config = dict(
    model='contrastive audio-text model',
    tokenizer='char',
    vocab_size=41,
    encoder_activation='gelu',
    encoder_subsampling=4,
    text_encoder_causal=True,
    text_encoder_activation='quick_gelu',
    text_encoder_mlp_ratio=3,
    text_encoder_head_dim=32,
    text_encoder_fused_qkv=False,
    text_encoder_inner_norm=False,
    init='xavier_uniform',
    precondition_frequency=20,
    decay_fraction=0.3,
    final_lr_fraction=0,
)
Rows from block 4 of the audio encoder of a small contrastive audio-text model, named by matrix and row number. Rows with one number belong to one neuron. Each number is 128 + 24 x the weight over its row's rms, rounded and kept within 0 to 255. All counts start at 0. Numbers have three digits each. After the name is the row's rms in percent of the matrix's.
After each neuron's rows are labels from the 100 clips, of 14848, where the neuron reaches its highest value: "lies over" is the class under the peak; "responds to" is what is common among them. Only what is clearly more common there than usual is listed. The data: Morse code for random letters and digits, with fading, noise and interfering tones. In brackets: how many of the 100.
# fc1: MLP up (encoder.blocks.4.mlp.fc1.weight, 768x256), inputs 0-127
# fc2: MLP down (encoder.blocks.4.mlp.fc2.weight, 256x768, transposed), outputs 0-127

fc1.282 094:126141134115121107110108144103111098112135116161095132069100115126092118142092108113111070083135113111155123121131110151118092143097122099126157139161083112128083130070125116119149106123150175147123132119149064139097095122142137090119133118165113122112124121145118149146174115162143095119129129079098132134139135161116122150128160105125088109113103081083115116118119112147143116115136
fc2.282 099:133092165113156094133126132121115092117136113099122109090124113124149108133108126142114126134129124161092133188145104127165143160138134110136143128154102111143136190134161173131124102127099132153147129140066152114103101128139138073139133125103131158088154100178144130142088132110140107183118187189097097103099128096143107146093114082103130173138148115135131128120140137104123106113117
lies over: gap (100)
responds to: reverberation (43)

fc1.266 102:122105088161128121128129122133159126105137097142132117133149142145138146070140099129128103146097157136148148115128096153132153091142114130128124104105130116146093090113066119128152128137101126140159138122153136173144137150090103125125106103113149136129154191100179135123144128108150132123149107107164142144170111142137156133154082114123127112117133116158104132101089065177117101121107
fc2.266 095:121107075095088148119183101120149106130119060129125145118127149127113152122143118162134109066096120139135121138122104157119101164140123140085114140131136181156111137135142126133107096123105133130134123192149142100147135095096148115075121144150191108138150114138127136123125102136147105131098132072143129148125071069110143131136127067158111095145095144139095138116116118147111153114158
lies over: the character "u" (30)
responds to: mains hum (51); the character "u" (35); the character "4" (30); first character: u (26)

fc1.316 114:132137139162171074094129094138085118166124105077173172112071126131135144143091141105114165127082086163116127128156159115138141116132146120105090140141158114140127135147112123102092144112124119134106172108106155125082073120125084113103118149151073107111192145117124133110135139183127147111139116120131149153111109152111120159180128132139158134128116168135133108117085126123114127095132
fc2.316 119:123072126096149168100115094071132103095129098100100134105107116122102153110111142150136152176150166070099082126203153172112117124102154129116143138125100148153054154123100110127129142180102104113132137109119140108131132118104140140122124142131140106122158174158145151139116140125122152143128115103113110158119159132072162143134115125141129128148100151141138116116116104129135094106152
lies over: gap (88)
responds to: speed: fast (99); reverberation (73); the character "o" (31)

fc1.701 103:139129147117094121107192121132183117167114131127112127186122133126151127148125136186138165121092106173151083135106120158168068139159155117149123103130121127109124111151114163109170132109130104153057153134125082107107141104166166119135090137132106120160139130099140066111134114139123096148144108120123177140085089108124108139097102158149137147153143157128147103116140107147122126110104
fc2.701 097:081166122163154151126073111150112155139128091125132168161157166200108147138118173150131134168108125114074135118099151129078145127119092151122108157169122134132112105098096137104094165129104092118082099113120100138135125119162137138137108098080134118119098127147141126088130101117133108123145129103106085139158103135146106140123147144119108163097115105113172126091121128099093125102135
lies over: the character "w" (25)
responds to: speed: slow (98); reverberation (40)

fc1.572 086:130097170094117130147115098122112131121176074116074100164170146123124140112138112096121137093150100117122151175102129158120155162103123113145142164107139133157148125145147137126114129137085112160121098126116159129137163128120131138115164139119118150117138122098109113158137123094097124128114112119169132122131161092098132144120130110095115140108057107124115100169101112109151088104140
fc2.572 093:090110108175089110142123122099135164154177148164100113154126127129126136156102165097136190119126138128133181139132145088154101123139119106106131119132112112101098151104091107157118156124123115058177113171145125140108147131134094139137110161141131118133127146117115100158158138120115099133145126107109128091103125082124121119109108101089092135121131132104141132101138113145180135105133
lies over: the character "a" (89)
responds to: speed: slow (96); the character "a" (91)

fc1.511 108:115108119131101140115112134105140099131154121097144104125104122131119112127130125099143122156120112160108142126101137108186158145123143131139088110128110071109108065098166096129163100092103162096105124151156136153132079121155087115144117131138135162142128148179085084143107130136084104113116045104128167105123141105197124147145158129166145115128108140119152123145111103132134132117116
fc2.511 108:107146142149148121089132121083071112117075129110096124099124112086136126115129104063120095087151127093156087112112126073114104105128175137119106104117104146120114126118094144156116093118099102110094137116137133128144089139109137124125158123168100171140144076139103086118123126080148136110117107169152149168141137182154115119109118126129142134140114168134130108145135107085123100121102
lies over: the character "5" (56)
responds to: speed: fast (99); the character "5" (62); the character "3" (32); first character: 5 (26)

fc1.114 106:120117117103138131120138152135152075119088121189098095131095153165140129148089152122153127154161136158140104101168111133102168100098144085101131145170160104122076125092117173149145086121108134153077105126108093115120096151143111130132148104112126176098123103085105118149160152127135111107090116132130129161118111109141100112181125134132119108096111148137135154110143158150147177158142
fc2.114 094:148118127180138136148124116130107144161120148133143139131121111077108151151118131120102139071161112081116078154134137116117143127114098112161114112107112101111139148155100111090153113168161124097121062102151108132182120137154125103141110146131124140131113089106066090122122104119124118145126103094106134116198108165105087116095117166109151145147124144116162136127126149125134151138107
lies over: the character "5" (34)
responds to: speed: slow (78); reverberation (68); the character "5" (41)

fc1.758 097:091108126116118141114144147134150140124156157125124123148103152124167108126089148113110121144128101137104122061136153109182117139144180110081159149102133102119102101120149124135127127165156114121110141089122111124120128149111102083133142135126135161123154111094130123087068095155137159109149079122061154126155136189112112121102085119174131144134102113060116109089115174138133133107138
fc2.758 098:146142100126129125137152128146119118089162112137165097126132126128096130123152141100118075105115155127149121143158131104134142127105105124133125123128138147182160118096131140119087103088118119166137093113103080136099164118135169078103129115127102136135120139161121135136123121135143152157159131131128120150109150072105139125163117118101145155107132141114142158097139069086103161147124
lies over: gap (74)
responds to: speed: slow (96)

fc1.190 113:106141158096077153143152135125187116168141087149099151175143160126100157099109119123145195094095123133151080112094129111118144099111133111119093105093158127148077121134146129130175129182131141150140114093117147096100099123136106174179123125116139094123127162123116150091148116118142119125132109155130120146139097161159100099092090123176168129115150166125161149116093123111114149145173
fc2.190 109:126073071147104142142111167135123099106101148134125113143133157217107154103051117107112164116108134081088136159124117139164080141126103134145127109095135122136135101156134130118142113070166134142123179124144096140145107154155141109148086122118173169159151174137130118166088131171123151128124133125107143149148162104140149124146148158173152144129138106155121152122145128161121136114097
lies over: the character "w" (29)
responds to: speed: slow (100); the character "w" (31)

fc1.256 088:120121133093154106139129116135171083118114129118123152130152086145158144098124173132120120161117093096089105103153111144121164125140118157139129142115110127113168106141135117135089148134131163132135141088144114152140114114155105110086113087117157142110173162143126127103114149138106161175123142114142107166130085124135097132107090142088160139094110157128127124169120129158112109109111
fc2.256 092:144157145125109117120134114090181130153137175069127121155100139119128141148100146116126130126092161142085118107141168110133120084119163120115129134114156110163137124157112122156121118162128153128146092093119117149130076121096075113121090162113182146136151129152096111107135124120107108132156130150069138138128061100136124106159139116135134168157137123146154089083195102155133112109142
lies over: the character "u" (35); the character "v" (31)
responds to: speed: fast (98); the character "u" (45); the character "v" (41); the character "4" (31)

fc1.104 120:142149166142144134126098066153117085125136108141109158124157085120106141129141124094150118113131118100156144094153109129122115118151127107140145151090119105121111161126093113127119131121102090134107128188130120003141110095124047095097137125131126110143130154125135121135133141113136148160133160135130088130112132127152140145137149119078110129153124145153160095148121096137164062133106
fc2.104 103:147084168108126137092136045165130107113110130112126096147121099128104140160102115101148149150115106129109128086121134155121082198147105110098148134156148151125089153175136126142126159112119097128103128116214112137110136099150155140132106160154158114143137115076130136073105082139149067123104135116167143149157122120122143149108161091154136143158104137093136160111118104102150134091160
lies over: the character "5" (29)
responds to: speed: fast (100); the character "5" (33); the character "h" (31); the character "b" (31)

fc1.593 140:114127116092143108140104095160130125156131131115139103094140127146109109134156133105108147145149108118100112146110149140089145116125123139099111126165135112136112129120110152124108115145096081157115094087146136166157095133145083154186110138161146132111158145125153149114100074105101090136119138135143117130137159139152109116136140129090099110113141135100129120146097129085095199095120
fc2.593 120:146144124142114137138111098131133104154123121122151094170128148211139156149126139209115108131156160103141099163118121120139089127159088153115098150139131128165118102158156103123137139135138136137118126075105131113122118134144112113097130130174141065134145134135130122090135142135104109115144116143068115128114198122146114126118130140140125143088154104138186131103191152130158114138106
lies over: the character "5" (25)
responds to: speed: fast (97); the character "5" (42); reverberation (34); the character "3" (33)

fc1.174 093:104113046123095141119134156128119113182154105138113117083100169116118121080132177133144134160158159094139168128114132105152095136110086122152163145088179145135117158159103127144120141133154128125127174175090177092155116113083113114133134147118138094160145077106151138152156124111144105129129132148157157144143101083142107100118121142111146110094119095154113131107125146122124152109112
fc2.174 099:139112133108102159157105154158081115093105120112133086127127124144095097109134135138127128139167117178119148154106117153139087110125117129128172094129160132162168106131122171136095130112106102133095085158165095162178113116067108104153101161125133141112159053099106134172151158114119159107133147148111148133121134168130118086106138095152121134122179157153104158120104145122136151130108
lies over: the character "u" (39)
responds to: speed: slow (92); the character "u" (46)

fc1.756 127:094098131085117077137141119117092132105122156086151090172138122116143153139119142115123126102154139146099112097115069164128178145119128139171120144160142089134160139120120142175124091112114163161162153140124126049095147122131101140132103122121108140153105130142119130119132126099103146152117095114148149148134108089122119128123114143081114137096121122116110141184099121104125137141146
fc2.756 117:136125119102128146122133113167121138119174129157146142138104138142158083141109119124148133111108129141110114121163145116151117061151136136147086166155168105167174132133142110141086151107120168146131099175104148139146138103139100124085131148137102139160128127150127158147140107140148153113161163115139101133116113141140174107134155136149149134143142098120117144146113095146115143129157
lies over: gap (98)
responds to: speed: fast (100); the character "5" (30)

fc1.553 096:125114077179126143117118136152121111124152131179108165127123178157159115154068125155100130181133104085123123124151129098131128104121120095095143118126123139159132124121106100142129140105123117128137119143159096139140095138135153095092134103117132134117105139128158153167160145107080110118150128148131110176145110123094139139118092132114113151141095096168135152136077125073158116145160
fc2.553 094:124067131136117134143161109150113138134105109098142178150140111116105133124097112115123148097126158156053095103191123130108088092147114130090122144134107135167119143133127091140108120143114161189164085147073088132163167130153106125123162120161123158147144152138071115133149109119129115141101133126114150125124167116140158145145122145131144131110102139139156100144127104146112137113110
lies over: the character "a" (33)
responds to: mains hum (56); the character "a" (44); reverberation (37)

fc1.717 096:125112157108082135081140113172141140136128113128131124113109142091137126133118193093155114081147132109135140143169111095124130141059073141112153096098131123141145136133147106128154112114131149146177124123093087094109112118158179144142099130123113137147102136102122150081098075140128162056116133129162133142107107140138149127142102098106162131139207142118131139096098152125123176119146
fc2.717 096:112101162165129120162105170174130101128183120085109122141141126138147170124130094105166116121107132167150120150125126135110072197110137100140136115127142183135172125098143097124106129133142094121130118102143141128150123123159125121088107112129111156148132181124143149136168097090098103121155123122161141150140125160078129142084159120127113117110093115137111135111090142093130094130111
lies over: the character "u" (41)
responds to: speed: slow (83); the character "u" (43)

fc1.361 089:154080165169134152116089154161111119127121132146133102133109130141109098129124127128105136142113117098149140132091164169097152110131127144132141111139099113168091109117139119109115106109106099081140136168148125054121135073145138138158134104160150093111121155105156115156164140113114125113147121151106089118129109120115130142141153141132091109149126172138109143113119133087154091164145
fc2.361 096:135099135168129125124131130171144106135184159137105114093126150116120110131169117092139113119112113172167088142160152154093135093157125114116127139128119116122123114148150120117164114134155176120133090145105074151127146114129094117138124122171113144147105120114128165130128165090109127114078139155108098148136116074134155120105120074109113117124138118106142110080121073125091088147119
lies over: the character "a" (50)
responds to: speed: medium (65); the character "a" (56); the character "w" (30)

fc1.275 115:098115087118093119084120135164149119114094135090163122133092157096134151130082123119118167139084122154138128146139129124171140096099148120128133122129110111191164114140148124130113127153098130103097142133106134105133094112151098128109129117099107116118131098117137120099150060094130113111155108122134120175065102119116145171143115152087111124152144132133113068117114147122148121175128
fc2.275 110:123161119085130163141177119126125126122162104133139166075149121151152150151118130140090143109168111161117171115105118122151149117111118118100153167082132108138142097151136105089123153109128123128139097151120135126136129138131067122161138106161153115156089137144134179119119151105128149109150159169122148099142157194139087125158106115127143133087205124126111148142105132103140169123138
lies over: gap (67)
responds to: speed: medium (90); reverberation (55)

fc1.478 097:159120128129149156105106113115190128175129145151110129142127131123081099124110109114156129099125087132141148136124146125123080156122118153113104120120150174135119137117131172157143074116111137117090157167163087192124138134117131131100108159131162129139102124116103137120158134178127129099122103154138125135129147117114144083170102141104129107108122125123106113142144135109174095093082
fc2.478 094:129128133116106148165122106102116131082143135169130145115114077140186108069090095137115111161145124122140159130090099124089092153149091142161113100136119105115134151153152140115126139109162161103075118149075111085137123145107132135136150122178117102131161098195084141120146129111184129129147136123100118138127128139140149170158147136153144111105140109141130146115093133086150125128117
lies over: the character "5" (59)
responds to: the character "5" (63)